From a checkpoint of a small sound classifier: log mel input, width 192.
Rows from block 2 of a small sound classifier, named by matrix and row number. Rows with one number belong to one neuron. Each number is 50 + 15 x the weight over its row's rms, rounded and kept within 0 to 99. All counts start at 0. After the name is the row's rms in percent of the matrix's.
Before each neuron's rows are labels from the 100 clips, of 14976, where the neuron reaches its highest value: "peak on" is the class under the peak; "strongest on" is what is common among them. Only what is clearly more common there than usual is listed. The data: single English nouns, adjectives and verbs, spoken by a formant synthesiser in many voices. In brackets: how many of the 100.
# fc1: first MLP up (model.blocks.2.ff1.fc1.weight, 768x192), inputs 96-191
# fc2: first MLP down (model.blocks.2.ff1.fc2.weight, 192x768, transposed), outputs 96-191

peak on: /k/ (38); /p/ (27)
strongest on: /k/ (42); /p/ (39); muffled (low-pass) (33); /æ/ (28)
fc1.578 103:16 64 49 40 20 37 18 49 66 49 50 52 47 53 69 52 36 49 54 68 79 55 39 46 64 52 30 53 49 31 42 61 63 50 68 84 63 39 61 38 74 44 49 73 25 42 43 40 69 39 60 45 38 36 64 67 70 50 64 46 51 52 60 33 60 48 68 22 69 48 45 36 65 46 67 26 40 45 67 23 32 26 56 65 52 81 79 44 50 43 36 55 33 58 49 48
fc2.578 109:68 34 57 60 35 61 63 34 59 19 38 46 54 50 56 50 54 40 68 44 49 39 36 33 53 32 32 69 29 27 55 45 55 49 50 16 52 66 45 54 63 36 54 37 66 53 59 82 32 55 30 37 76 42 20 71 72 63 58 37 44 50 59 47 46 76 62 59 45 56 65 36 61 27 18 62 38 38 49 46 69 38 35 63 46 47 55 58 69 70 51 48 63 72 74 54

peak on: /k/ (51); /p/ (42)
strongest on: /t/ (62); /ɑ/ (60); /k/ (55); /p/ (42)
fc1.133 101:23 75 74 49 55 63 58 77 50 59 76 42 43 38 60 69 43 71 34 48 66 32 57 30 57 86 49 35 71 04 43 13 50 51 62 39 38 66 25 61 54 49 53 46 43 60 51 67 51 50 62 31 61 44 60 49 62 14 41 38 38 49 64 61 21 35 49 60 49 66 55 68 37 50 10 63 71 31 42 47 48 63 52 47 43 46 45 44 49 46 48 54 34 60 67 43
fc2.133 105:55 26 50 57 46 27 58 49 49 68 39 54 68 39 42 45 48 41 48 57 44 42 61 35 49 35 45 51 68 38 49 50 58 44 61 37 70 38 78 49 57 45 51 43 36 55 17 26 41 32 52 61 57 63 37 43 50 25 57 46 45 44 01 39 52 46 30 68 68 32 42 33 43 48 58 34 68 50 50 53 91 55 36 43 61 28 37 43 41 33 62 42 43 52 52 30

peak on: /dʒ/ (81)
strongest on: /dʒ/ (82); /ɪ/ (79); word: bridge (41); word: village (35)
fc1.126 146:72 55 66 53 48 54 51 65 00 35 38 50 38 63 63 65 76 41 61 34 45 55 58 18 50 62 34 57 75 10 41 23 33 85 51 52 59 48 58 50 39 36 45 73 31 42 47 65 34 62 38 48 37 41 59 46 39 49 34 00 34 60 43 33 49 47 64 64 49 63 60 56 57 41 62 42 43 51 47 48 60 43 26 36 72 51 64 73 55 41 58 72 50 52 37 58
fc2.126 151:78 51 45 24 53 63 46 52 57 57 43 50 54 74 34 49 37 77 61 59 49 38 68 49 66 43 35 48 59 49 27 65 42 51 38 47 38 52 51 45 22 55 56 34 79 73 87 55 72 49 29 77 69 45 47 61 61 54 44 79 73 39 28 61 39 60 44 42 56 41 44 47 67 47 39 53 71 15 62 49 34 37 34 44 49 37 44 73 38 72 26 69 66 32 32 75

peak on: /eɪ/ (67)
strongest on: voice: child-like voice (74); /eɪ/ (68)
fc1.430 101:69 66 22 49 65 53 84 38 38 40 45 31 55 50 65 50 65 48 39 65 29 88 43 52 62 61 53 67 45 64 53 72 47 75 39 67 41 64 36 48 44 36 23 40 71 48 48 43 65 41 12 62 58 48 63 43 30 51 14 35 38 51 45 49 56 41 60 26 49 38 64 49 56 36 26 38 60 70 57 67 61 59 20 52 56 78 53 72 45 63 21 45 53 49 51 38
fc2.430 095:42 67 27 46 69 38 52 55 36 37 49 65 96 79 54 61 55 70 46 70 47 45 40 57 64 42 41 43 81 34 46 48 45 36 57 42 46 27 49 69 73 57 55 49 41 48 73 56 53 30 65 35 51 53 65 69 40 35 25 45 24 83 37 61 61 63 45 80 86 65 50 55 61 54 76 44 61 61 16 59 64 34 64 63 61 65 36 61 74 65 43 57 37 30 44 68

peak on: /dʒ/ (72)
strongest on: /dʒ/ (75); /ɪ/ (75); /l/ (49); /v/ (44)
fc1.555 124:55 37 36 37 33 41 48 51 51 39 69 68 56 81 47 44 61 50 80 43 53 73 38 27 25 55 38 58 79 45 40 52 48 68 24 67 50 44 31 37 41 33 67 32 67 33 85 50 61 57 46 44 52 52 61 38 41 56 25 56 39 61 42 10 53 50 36 37 51 35 54 63 58 58 49 59 38 63 59 45 66 59 31 45 76 55 46 67 59 37 60 60 71 41 51 29
fc2.555 117:59 75 38 57 74 42 41 39 41 61 43 53 77 12 45 80 54 47 41 57 70 50 53 68 52 48 20 60 64 42 34 53 51 85 41 40 72 42 35 46 51 48 37 34 75 51 30 72 49 42 55 71 42 31 53 47 56 53 20 33 48 57 28 73 41 85 39 50 44 61 46 47 59 42 58 58 54 38 35 50 55 82 24 29 54 50 73 64 55 42 58 46 55 42 34 55

peak on: /eɪ/ (52); /dʒ/ (45)
strongest on: /dʒ/ (53); /eɪ/ (53); voice: high voice (51); /ɪ/ (44)
fc1.340 089:32 56 45 73 36 64 66 42 51 54 39 43 44 74 41 62 50 57 44 48 38 63 50 44 64 47 63 49 75 71 51 58 61 43 22 78 67 80 44 36 32 41 78 41 82 34 42 19 69 48 51 55 50 52 58 54 48 36 53 60 32 76 69 30 27 23 53 25 41 43 45 57 59 29 49 47 49 54 58 44 42 69 63 63 81 45 30 63 58 43 62 48 63 29 76 55
fc2.340 097:44 42 51 30 40 23 42 37 66 35 41 64 67 25 74 78 42 59 44 41 76 52 52 56 44 72 42 53 60 34 42 41 42 76 27 28 42 59 45 44 46 51 63 32 63 27 47 69 46 38 42 44 61 65 57 45 67 53 00 42 57 51 33 61 51 63 46 68 42 46 51 49 53 53 68 46 42 49 46 58 67 59 31 46 48 77 61 53 48 68 53 49 55 74 41 21

peak on: /dʒ/ (76)
strongest on: /dʒ/ (76); /ɪ/ (48); /ʌ/ (31); mains hum (30)
fc1.613 105:72 54 33 37 35 68 43 65 26 26 80 62 53 59 62 76 52 42 60 58 33 66 40 43 53 43 54 32 38 27 52 76 81 62 19 35 40 44 57 38 64 56 67 53 73 59 59 72 49 69 34 49 73 58 67 66 48 40 54 20 65 53 44 30 55 70 61 64 58 52 39 43 65 33 38 61 51 45 77 40 37 45 10 37 72 54 47 56 51 77 33 33 47 44 42 12
fc2.613 102:32 55 50 70 69 45 51 65 47 23 52 53 66 42 21 30 52 48 42 45 34 74 52 56 66 78 50 25 71 48 37 63 48 58 44 61 34 59 60 41 34 58 48 56 55 36 48 80 50 24 62 44 45 61 30 41 36 79 43 33 48 74 31 61 50 61 44 78 44 58 37 72 49 32 64 33 48 57 62 48 83 47 37 74 46 53 59 61 35 81 28 44 56 33 51 62

peak on: /p/ (100)
strongest on: /p/ (100); /m/ (46); word: lamp (44); word: cup (31)
fc1.96 097:58 40 42 46 44 33 53 85 40 48 61 53 65 56 39 60 65 59 54 42 42 23 24 62 77 55 41 38 33 37 56 19 70 45 49 35 75 64 31 52 76 39 22 62 56 43 69 61 63 48 60 38 55 16 45 48 40 29 24 43 51 33 37 54 28 38 61 48 59 41 39 34 35 75 45 52 46 28 30 44 35 61 68 45 33 69 44 41 29 45 24 59 65 64 40 62
fc2.96 082:34 21 42 75 59 66 31 56 21 43 55 52 77 56 48 51 44 47 52 59 33 34 50 62 49 45 54 33 60 56 42 64 40 61 48 42 39 31 39 41 40 37 43 29 57 48 31 55 68 60 67 28 52 50 44 49 66 73 34 46 72 22 52 61 77 46 26 67 31 59 42 62 52 39 45 31 33 48 71 33 37 54 27 50 65 53 47 16 32 17 56 65 44 29 46 55

peak on: /æ/ (76)
strongest on: /æ/ (81); white noise (35)
fc1.404 104:41 62 54 49 99 54 36 42 71 51 17 49 16 86 39 46 77 45 70 66 26 26 22 54 42 33 41 51 70 69 42 36 49 67 51 57 67 56 26 37 45 34 40 58 65 49 85 51 55 52 58 38 54 55 74 57 75 38 54 63 78 54 52 56 70 39 66 50 48 65 55 36 68 39 63 45 63 68 66 40 57 48 54 59 35 37 68 60 35 52 62 54 47 60 44 56
fc2.404 113:73 56 57 68 59 58 50 80 26 26 80 46 63 34 41 61 57 27 33 31 20 48 50 37 72 76 49 40 55 44 49 49 64 39 47 43 64 33 43 41 61 32 63 76 46 58 44 50 58 56 55 36 57 55 56 56 35 49 56 35 71 39 64 66 31 35 67 52 43 54 34 60 43 41 46 22 66 53 56 59 43 58 49 12 72 43 39 31 56 61 64 56 47 66 07 43

peak on: /eɪ/ (57); /ɪ/ (26)
strongest on: /s/ (59); /eɪ/ (57); /ɝ/ (44); word: sailor (34)
fc1.288 094:60 75 57 73 40 23 50 69 37 53 66 18 40 69 65 45 63 49 55 60 23 49 54 44 67 44 51 61 71 71 64 59 36 68 61 59 58 46 35 56 55 41 46 57 59 41 50 33 54 47 31 40 50 43 69 70 47 46 66 72 15 43 47 37 32 36 60 51 54 67 51 50 35 60 66 34 43 45 42 38 67 28 89 83 32 75 28 60 34 55 54 34 46 70 37 31
fc2.288 098:58 51 28 47 54 39 77 42 79 62 35 45 50 56 54 35 37 22 50 57 52 18 41 43 68 75 42 39 74 64 23 35 20 55 38 64 72 89 40 33 54 67 28 48 30 57 84 66 55 41 36 58 56 61 59 44 54 33 55 25 55 84 50 22 45 39 62 56 46 68 27 10 56 40 61 36 42 43 47 50 67 66 51 58 35 34 31 42 30 56 35 27 59 41 67 62

peak on: /æ/ (55)
strongest on: /æ/ (55); /p/ (36)
fc1.491 149:38 55 49 55 50 52 27 32 61 39 48 65 43 57 56 38 77 29 19 56 58 63 52 41 16 42 34 52 54 37 87 73 59 65 59 62 29 48 33 53 72 21 76 40 36 51 56 58 51 69 76 54 57 70 63 41 14 40 58 50 48 39 69 61 54 47 59 47 37 43 60 59 62 30 53 60 35 44 63 76 47 22 47 48 46 45 15 30 55 43 44 67 51 52 50 53
fc2.491 132:47 55 44 22 65 67 64 43 43 32 48 53 68 55 34 76 70 89 65 67 64 54 50 59 51 23 62 36 33 40 51 71 54 53 38 43 65 41 54 52 37 52 75 75 31 75 57 57 40 48 35 73 40 53 45 50 63 29 52 61 31 52 67 74 46 48 31 62 42 34 43 42 35 58 51 48 32 60 55 34 54 37 60 45 27 49 60 36 45 54 45 53 32 33 38 71

peak on: /i/ (36)
strongest on: /i/ (43); clipping (33); /ʒ/ (26); /j/ (26)
fc1.97 079:62 78 50 41 48 58 44 28 66 58 45 53 24 34 58 64 85 89 68 39 34 21 28 46 47 58 54 58 32 57 14 59 47 65 60 40 43 73 59 35 61 73 53 78 60 48 58 44 33 20 33 49 69 46 48 37 47 43 29 30 49 53 34 34 47 34 55 44 65 40 67 40 38 72 66 53 35 69 30 56 45 54 60 55 64 41 38 19 46 33 16 36 52 47 29 81
fc2.97 089:22 51 68 29 94 57 39 63 20 63 39 59 55 71 50 33 73 52 60 49 64 46 43 42 41 38 49 48 54 61 71 65 78 42 42 69 44 79 47 51 69 49 55 61 36 57 35 72 34 50 57 62 29 56 33 48 46 30 38 68 46 58 85 19 30 78 43 57 65 41 57 45 41 54 50 53 30 33 44 50 56 64 36 47 57 63 35 62 46 69 75 66 34 58 52 39

peak on: /dʒ/ (57)
strongest on: /dʒ/ (63); reverberation (63); /ɪ/ (60); voice: child-like voice (54)
fc1.602 097:51 48 63 40 64 58 29 40 73 38 20 57 32 65 66 53 75 12 57 62 52 50 46 16 45 26 43 41 47 74 58 29 50 53 85 53 29 64 71 58 44 58 53 42 62 42 56 49 44 63 50 63 64 76 30 57 37 37 57 47 25 33 47 35 66 28 57 74 30 31 54 42 53 63 58 83 82 32 61 65 49 36 25 44 66 43 25 32 56 55 56 63 52 49 58 45
fc2.602 098:80 25 19 35 50 53 74 73 56 35 28 57 44 30 55 61 29 71 56 51 44 47 40 94 47 61 53 51 64 37 70 47 56 53 47 43 65 59 33 50 65 60 52 58 80 75 36 49 42 71 41 47 48 46 33 49 46 46 82 42 44 52 55 49 57 45 33 36 45 62 59 54 64 60 57 71 59 44 43 42 32 41 70 53 55 49 61 52 40 31 61 33 58 56 66 53

peak on: /dʒ/ (67)
strongest on: /ʌ/ (67); /dʒ/ (67); word: judge (36); word: jumped (31)
fc1.281 099:64 46 72 44 17 76 69 68 57 52 82 62 71 53 46 56 62 94 61 60 38 58 37 37 44 59 53 54 66 58 45 58 32 74 34 40 41 59 75 41 38 51 65 52 69 63 47 62 61 74 32 64 40 58 47 42 38 53 28 24 52 50 49 45 46 53 59 38 69 47 61 70 54 22 44 66 55 60 12 72 56 81 73 42 57 63 55 27 64 52 46 42 59 34 39 54
fc2.281 100:38 70 16 35 54 35 81 48 39 44 55 41 66 60 47 76 39 17 42 61 48 57 47 31 54 27 73 30 24 47 46 84 62 25 32 35 22 21 63 48 36 45 67 44 42 32 57 92 27 74 39 33 47 44 52 51 45 34 74 23 76 50 45 38 54 25 47 36 66 59 66 41 54 19 77 53 54 45 58 44 53 75 57 36 61 63 37 15 74 53 56 51 37 34 50 26

peak on: /eɪ/ (67)
strongest on: /eɪ/ (75); /t/ (59); /s/ (43); clipping (33)
fc1.466 112:37 69 50 76 40 56 73 38 42 64 68 59 39 73 52 58 42 50 21 73 39 81 35 37 30 36 36 57 65 44 35 26 55 60 19 26 48 34 41 53 35 35 79 44 62 53 53 59 78 59 31 35 51 29 30 52 54 64 22 43 59 31 36 59 41 23 54 39 57 63 55 50 42 44 45 78 68 57 53 55 51 46 60 62 60 41 50 58 83 49 35 36 57 26 35 70
fc2.466 105:86 23 48 75 50 43 28 68 76 38 57 59 66 71 38 38 36 45 57 60 35 71 60 28 45 58 38 47 49 43 60 40 39 63 46 24 77 25 63 32 33 51 66 30 62 53 55 44 25 50 59 66 63 82 49 53 25 55 55 50 51 52 53 45 45 45 36 55 69 44 38 62 60 45 46 53 73 75 52 46 65 43 75 48 53 63 32 90 60 57 62 45 47 47 30 71

peak on: /dʒ/ (29)
strongest on: /d/ (71); /n/ (62); word: round (32); word: orange (28)
fc1.484 103:60 43 55 47 02 59 35 47 41 31 48 62 58 80 28 77 49 36 60 69 52 52 48 72 53 71 43 56 40 55 59 73 47 39 30 30 55 56 48 42 40 58 44 27 76 48 33 41 68 29 42 73 63 72 40 52 47 67 54 70 37 37 68 68 04 53 40 50 60 71 41 61 77 54 60 49 53 43 41 24 54 57 31 37 64 65 46 61 49 00 47 77 41 57 65 53
fc2.484 101:51 54 53 25 76 58 51 20 58 58 44 37 38 54 56 54 48 53 55 30 55 41 68 26 23 28 46 63 43 60 18 43 68 25 49 53 48 40 36 36 52 30 36 29 42 62 30 25 65 41 59 50 74 67 52 12 61 36 35 30 49 49 36 28 44 40 47 58 27 53 46 51 53 66 44 74 45 77 65 52 46 65 80 74 44 65 47 75 35 26 44 30 40 46 34 56

peak on: /k/ (86)
strongest on: /k/ (93); /p/ (31); /oʊ/ (30); word: cold (30)
fc1.347 136:47 51 79 31 68 26 33 15 71 30 58 39 24 64 96 75 24 74 65 49 59 13 34 49 69 47 67 60 35 51 35 50 57 45 52 75 44 47 24 45 48 55 69 77 48 52 60 59 62 40 47 41 35 45 45 62 53 41 70 56 47 46 47 45 38 77 35 72 40 36 46 42 72 40 56 67 55 56 38 56 39 43 43 49 43 41 43 42 24 41 44 18 38 38 66 32
fc2.347 127:47 30 37 27 32 27 69 31 76 21 68 38 65 37 66 62 77 33 62 41 16 25 43 42 26 53 37 52 62 39 46 32 64 44 54 39 40 34 29 39 50 58 37 36 33 63 58 59 66 69 56 49 39 66 27 43 47 79 38 28 48 33 12 20 51 40 50 43 45 72 41 49 84 29 60 33 63 78 47 38 37 61 45 43 57 38 29 38 43 66 44 38 67 60 49 48

peak on: /eɪ/ (53); /i/ (46)
strongest on: /eɪ/ (53); /i/ (46); /w/ (36); word: wheel (31)
fc1.355 116:27 59 51 53 50 67 45 47 54 60 43 39 38 44 49 66 60 42 43 34 45 65 42 48 17 66 53 48 65 53 34 53 71 72 25 26 46 44 63 24 57 26 49 28 67 60 37 61 20 37 34 69 72 64 47 33 32 32 65 57 55 36 57 49 60 34 40 48 82 59 85 72 63 22 43 40 57 50 49 78 48 45 64 53 44 76 31 58 84 59 82 51 46 28 59 34
fc2.355 121:60 30 38 60 14 10 73 58 40 32 44 61 59 53 36 52 20 49 50 48 33 48 36 61 34 24 47 16 37 51 33 71 41 77 37 41 66 77 50 35 66 40 30 33 65 40 68 69 32 40 54 57 81 48 19 40 46 40 39 54 62 62 64 52 55 23 45 60 36 69 70 64 58 33 87 52 62 43 38 54 45 52 30 59 88 58 36 65 50 51 54 34 49 24 45 52

peak on: /i/ (51)
strongest on: /i/ (56); voice: deep voice (54); white noise (46); /n/ (45)
fc1.161 081:49 43 66 48 65 58 69 60 48 39 48 47 55 55 42 65 36 62 47 66 56 55 57 34 35 51 54 27 67 44 38 58 38 58 30 48 44 59 66 47 48 22 62 74 27 32 49 81 52 31 57 60 82 72 16 56 54 40 60 55 64 54 37 68 54 55 52 54 47 75 58 71 51 68 69 43 66 50 44 31 18 61 62 45 69 54 41 36 58 46 57 69 19 33 61 61
fc2.161 079:73 53 55 50 35 54 43 37 38 69 32 32 54 73 31 64 41 71 53 45 71 51 41 52 36 55 26 52 47 24 85 29 49 56 41 33 41 52 66 34 31 44 58 84 65 90 81 67 68 43 23 69 35 39 64 34 45 38 37 30 28 57 57 64 53 58 31 62 69 36 41 60 56 33 70 22 52 39 57 60 64 30 65 72 49 62 55 76 42 48 28 66 52 98 67 43

peak on: /æ/ (65)
strongest on: /æ/ (68); voice: child-like voice (52)
fc1.257 080:42 78 51 44 70 84 34 38 48 85 53 63 67 30 64 53 82 34 52 43 59 56 40 40 48 58 59 23 58 50 27 08 51 57 70 36 65 60 54 58 33 47 49 47 72 55 70 77 43 41 33 59 48 55 48 40 32 31 34 58 53 53 52 74 27 49 42 43 83 37 45 37 60 49 30 61 66 78 66 53 53 65 32 41 48 55 43 46 40 42 16 29 44 63 32 44
fc2.257 084:48 31 54 55 72 45 65 64 60 52 54 85 40 35 87 53 64 33 60 35 35 21 62 61 46 69 33 44 48 37 43 58 70 53 32 52 58 60 43 24 37 39 75 32 49 55 97 43 45 49 45 67 42 43 58 52 55 68 65 66 42 53 49 67 40 65 46 72 58 26 42 21 52 43 28 36 37 49 59 61 49 46 62 32 41 44 59 79 38 55 58 39 52 53 19 38

peak on: /dʒ/ (84)
strongest on: /dʒ/ (85); /ɪ/ (75); word: bridge (35); word: village (34)
fc1.648 106:49 44 42 58 31 68 58 39 24 36 42 43 74 93 44 57 28 46 38 49 20 45 43 56 65 73 53 64 26 41 57 50 48 65 34 64 64 80 59 53 41 50 44 64 63 56 50 64 39 44 38 48 82 47 42 49 55 39 43 35 50 37 47 65 75 46 42 43 24 40 48 50 56 46 66 66 54 28 64 29 57 68 43 40 62 53 70 59 66 37 58 78 61 51 65 10
fc2.648 114:36 74 44 27 71 38 34 29 45 26 51 40 51 51 50 41 70 73 61 60 50 80 63 46 77 69 51 42 47 40 51 65 58 49 42 65 26 71 33 54 59 48 69 65 60 39 87 43 36 51 31 48 14 65 61 51 61 51 74 56 55 29 31 45 65 63 46 46 51 55 73 50 53 47 48 33 32 48 64 53 44 62 56 67 62 69 53 39 51 99 34 51 44 68 46 15

peak on: /æ/ (60)
strongest on: /æ/ (73); /f/ (30); /ŋ/ (29); word: sang (29)
fc1.725 096:60 59 68 47 57 55 31 58 71 64 45 57 74 62 70 51 50 54 56 64 84 41 56 58 46 25 44 31 55 35 47 52 53 46 71 54 65 72 68 61 42 46 48 42 50 55 44 42 64 65 46 55 30 67 62 57 33 74 36 36 38 31 52 44 58 90 38 51 58 59 56 24 43 55 71 54 34 42 40 73 55 65 38 60 46 55 37 77 28 22 34 62 58 74 37 76
fc2.725 097:56 45 55 67 53 64 51 39 64 57 27 61 43 35 55 59 78 64 55 57 83 59 74 40 69 45 63 52 31 43 50 51 70 54 55 62 39 86 59 67 54 56 66 09 80 38 54 33 33 60 56 57 48 42 26 50 82 65 42 62 56 50 44 68 47 42 54 66 52 53 51 45 52 67 36 49 60 93 52 76 55 43 52 41 63 42 72 59 62 42 56 60 39 27 85 48

peak on: /i/ (34)
strongest on: /b/ (69); /i/ (34); /tʃ/ (28); word: beach (28)
fc1.143 087:76 42 53 61 48 45 65 51 49 43 45 44 47 38 35 51 50 36 43 30 54 29 61 54 25 28 55 47 56 64 38 62 41 35 25 37 45 48 48 50 59 54 26 37 89 56 63 27 69 06 51 77 48 41 72 41 63 67 54 23 51 58 59 59 57 67 41 67 53 33 50 55 62 49 56 64 48 78 55 82 57 51 72 61 58 70 50 66 75 53 33 40 33 40 31 08
fc2.143 086:40 51 61 69 60 36 70 62 21 43 45 47 47 62 39 43 50 57 67 45 70 49 36 49 54 66 41 45 23 60 45 40 41 32 76 43 82 58 65 47 57 58 48 82 28 29 70 66 59 84 55 30 32 61 40 64 25 70 38 46 42 60 45 49 75 36 63 44 52 33 42 52 66 26 61 59 36 44 55 59 18 28 43 53 48 23 49 37 40 43 47 35 52 76 49 26

peak on: /eɪ/ (97)
strongest on: /eɪ/ (97); /t/ (59); /s/ (48); thin (high-pass) (34)
fc1.465 100:49 82 43 70 57 90 70 79 48 55 58 21 61 41 58 62 51 22 30 59 63 40 37 57 53 63 59 49 51 68 41 31 60 74 22 15 50 54 83 28 49 39 31 32 41 25 59 24 59 46 63 57 72 64 32 44 52 28 57 29 56 72 36 37 62 22 49 65 54 53 47 42 53 46 23 52 69 50 63 58 33 66 53 45 46 61 46 72 52 64 35 51 29 29 29 48
fc2.465 103:39 35 56 66 53 34 53 47 44 58 69 47 70 40 54 62 47 51 49 48 57 77 36 44 58 88 56 42 44 41 59 48 49 53 35 26 43 49 31 37 41 71 52 48 53 58 38 78 30 32 41 62 43 68 83 16 48 50 45 33 46 54 23 59 39 57 92 68 66 49 38 54 47 55 52 57 52 39 47 50 79 36 34 38 44 54 69 35 36 63 55 65 60 56 50 63

peak on: /k/ (51); /h/ (48)
strongest on: /ɪ/ (80); /h/ (48); word: hill (34); word: king (26)
fc1.438 086:22 60 51 67 58 71 50 51 71 26 79 30 60 30 43 59 45 51 28 78 56 24 43 60 45 61 47 49 74 41 61 58 61 49 55 37 36 49 35 51 55 50 37 37 64 46 60 24 65 40 21 31 60 87 99 57 37 44 63 30 56 66 24 43 53 58 48 50 71 61 70 63 48 65 53 42 57 49 71 42 62 61 76 55 35 43 58 60 53 68 49 51 41 62 47 75
fc2.438 087:47 48 37 31 66 47 33 41 53 51 56 30 40 60 49 59 44 54 46 59 40 38 36 41 64 52 41 40 43 21 29 57 25 22 42 52 45 66 62 67 60 42 40 41 32 59 45 44 44 29 42 61 39 55 39 49 56 65 50 80 52 55 26 60 63 40 59 48 46 81 28 56 65 63 65 69 58 79 50 43 63 62 52 35 48 36 75 31 48 55 35 49 41 46 50 29

peak on: /p/ (55)
strongest on: /p/ (65); /ʌ/ (35); word: shop (30); word: cup (27)
fc1.622 107:58 67 71 36 56 34 76 80 55 68 74 47 43 64 25 68 55 68 43 50 65 48 30 74 60 45 55 52 51 31 50 19 67 49 41 38 67 20 51 65 46 52 43 49 61 49 71 68 40 93 54 65 75 53 23 44 56 48 13 44 45 45 47 53 12 30 62 47 64 72 39 27 74 32 47 50 68 52 83 34 42 54 88 62 45 44 24 72 50 41 43 67 75 67 42 26
fc2.622 106:48 29 58 53 85 53 37 54 44 59 41 48 72 67 34 45 11 39 56 23 27 53 35 49 61 50 47 41 61 43 52 63 44 64 40 29 56 23 46 47 33 55 27 40 36 44 68 59 42 58 56 38 36 27 46 59 39 74 31 47 20 42 42 78 45 41 50 55 41 06 62 25 53 61 39 48 44 37 45 55 41 42 34 76 61 62 59 56 21 69 51 48 59 86 55 62

peak on: /æ/ (76)
strongest on: /æ/ (76); clipping (50); /h/ (26); word: cat (26)
fc1.206 116:92 63 65 64 83 65 47 68 16 59 57 47 51 58 81 75 81 34 61 28 44 69 31 78 66 44 23 48 64 48 32 35 26 48 42 52 52 53 77 41 62 66 63 34 31 53 54 43 42 52 43 60 48 62 60 53 53 58 45 49 54 38 56 37 29 60 64 67 50 46 50 30 62 60 65 58 57 46 47 45 60 70 69 40 45 59 53 62 57 59 43 26 51 28 37 58
fc2.206 103:71 65 51 46 54 41 24 71 56 32 26 57 82 40 47 73 50 70 42 35 67 59 53 54 59 47 54 24 48 52 45 65 61 41 51 58 67 38 44 44 45 54 39 39 44 83 58 55 69 31 45 36 25 62 41 45 69 51 34 57 76 53 54 34 56 57 40 41 55 44 55 38 63 48 65 59 55 60 46 21 35 37 64 58 40 62 45 11 38 35 74 42 82 45 64 44

peak on: /æ/ (85)
strongest on: /æ/ (87); voice: child-like voice (53); /p/ (26)
fc1.17 099:55 65 71 47 73 92 30 71 63 57 65 30 62 53 57 46 67 24 52 38 69 23 60 25 52 45 48 54 32 29 49 44 41 66 46 68 51 29 64 70 57 64 44 37 44 34 36 36 57 58 46 76 26 34 46 44 26 64 51 26 79 52 43 60 61 66 40 50 52 39 43 35 54 51 39 29 87 55 25 52 55 64 32 55 33 59 47 52 47 53 05 46 56 82 52 65
fc2.17 103:26 23 52 46 68 46 79 40 31 36 35 54 14 49 51 50 54 29 40 39 34 33 45 72 69 40 62 55 46 42 54 65 50 49 16 45 53 78 58 65 40 60 43 36 51 29 51 25 61 51 67 52 57 33 21 67 34 61 36 11 57 53 57 32 36 55 62 42 79 84 47 58 41 80 59 51 52 55 67 60 38 72 55 59 57 43 70 66 45 48 36 41 57 70 61 27

peak on: /p/ (74)
strongest on: /p/ (76); /ʃ/ (39); /ʊ/ (38); word: pushed (38)
fc1.276 094:54 38 52 33 67 35 29 47 36 29 79 42 49 23 76 62 60 84 43 65 57 43 50 52 64 53 35 36 61 21 54 50 58 20 57 50 87 76 52 53 86 57 45 38 39 42 44 35 50 38 40 79 39 67 52 55 35 55 25 21 47 46 50 62 51 62 48 69 95 40 45 59 29 51 42 36 56 48 54 65 35 64 64 36 66 23 25 48 34 69 63 75 61 64 43 41
fc2.276 086:29 45 44 73 57 70 61 72 52 60 24 40 89 53 56 58 40 68 41 43 38 33 60 67 34 47 49 60 62 52 47 68 78 52 62 46 64 59 75 56 40 55 53 56 60 73 35 44 58 58 64 39 53 72 52 39 57 44 39 45 66 74 38 40 60 52 43 60 52 63 59 60 58 30 35 68 51 46 24 60 77 51 65 53 55 58 53 61 57 40 21 41 72 23 73 45

peak on: /k/ (30); /s/ (28)
strongest on: /k/ (58); /l/ (52); /i/ (37); word: cleaned (29)
fc1.463 098:50 49 46 36 62 42 59 56 58 51 75 55 48 60 57 41 62 27 38 61 48 24 44 53 50 71 36 19 88 36 69 66 22 68 60 38 62 69 65 49 54 62 46 44 67 40 54 39 55 69 82 47 35 24 60 72 15 26 57 42 57 39 64 56 40 41 77 65 77 33 44 52 35 65 39 53 28 34 62 54 57 85 53 62 42 78 42 35 54 47 41 65 55 35 41 46
fc2.463 100:56 16 43 49 54 55 65 53 67 18 53 53 42 59 48 44 54 73 23 60 57 74 54 55 52 70 51 53 65 46 34 57 63 62 54 51 72 75 56 59 49 59 58 52 55 61 51 55 42 53 44 30 62 57 40 63 29 80 22 63 42 82 07 29 62 51 44 54 41 74 61 45 49 46 58 59 33 71 15 59 46 24 67 58 43 39 54 32 57 70 55 41 74 38 59 49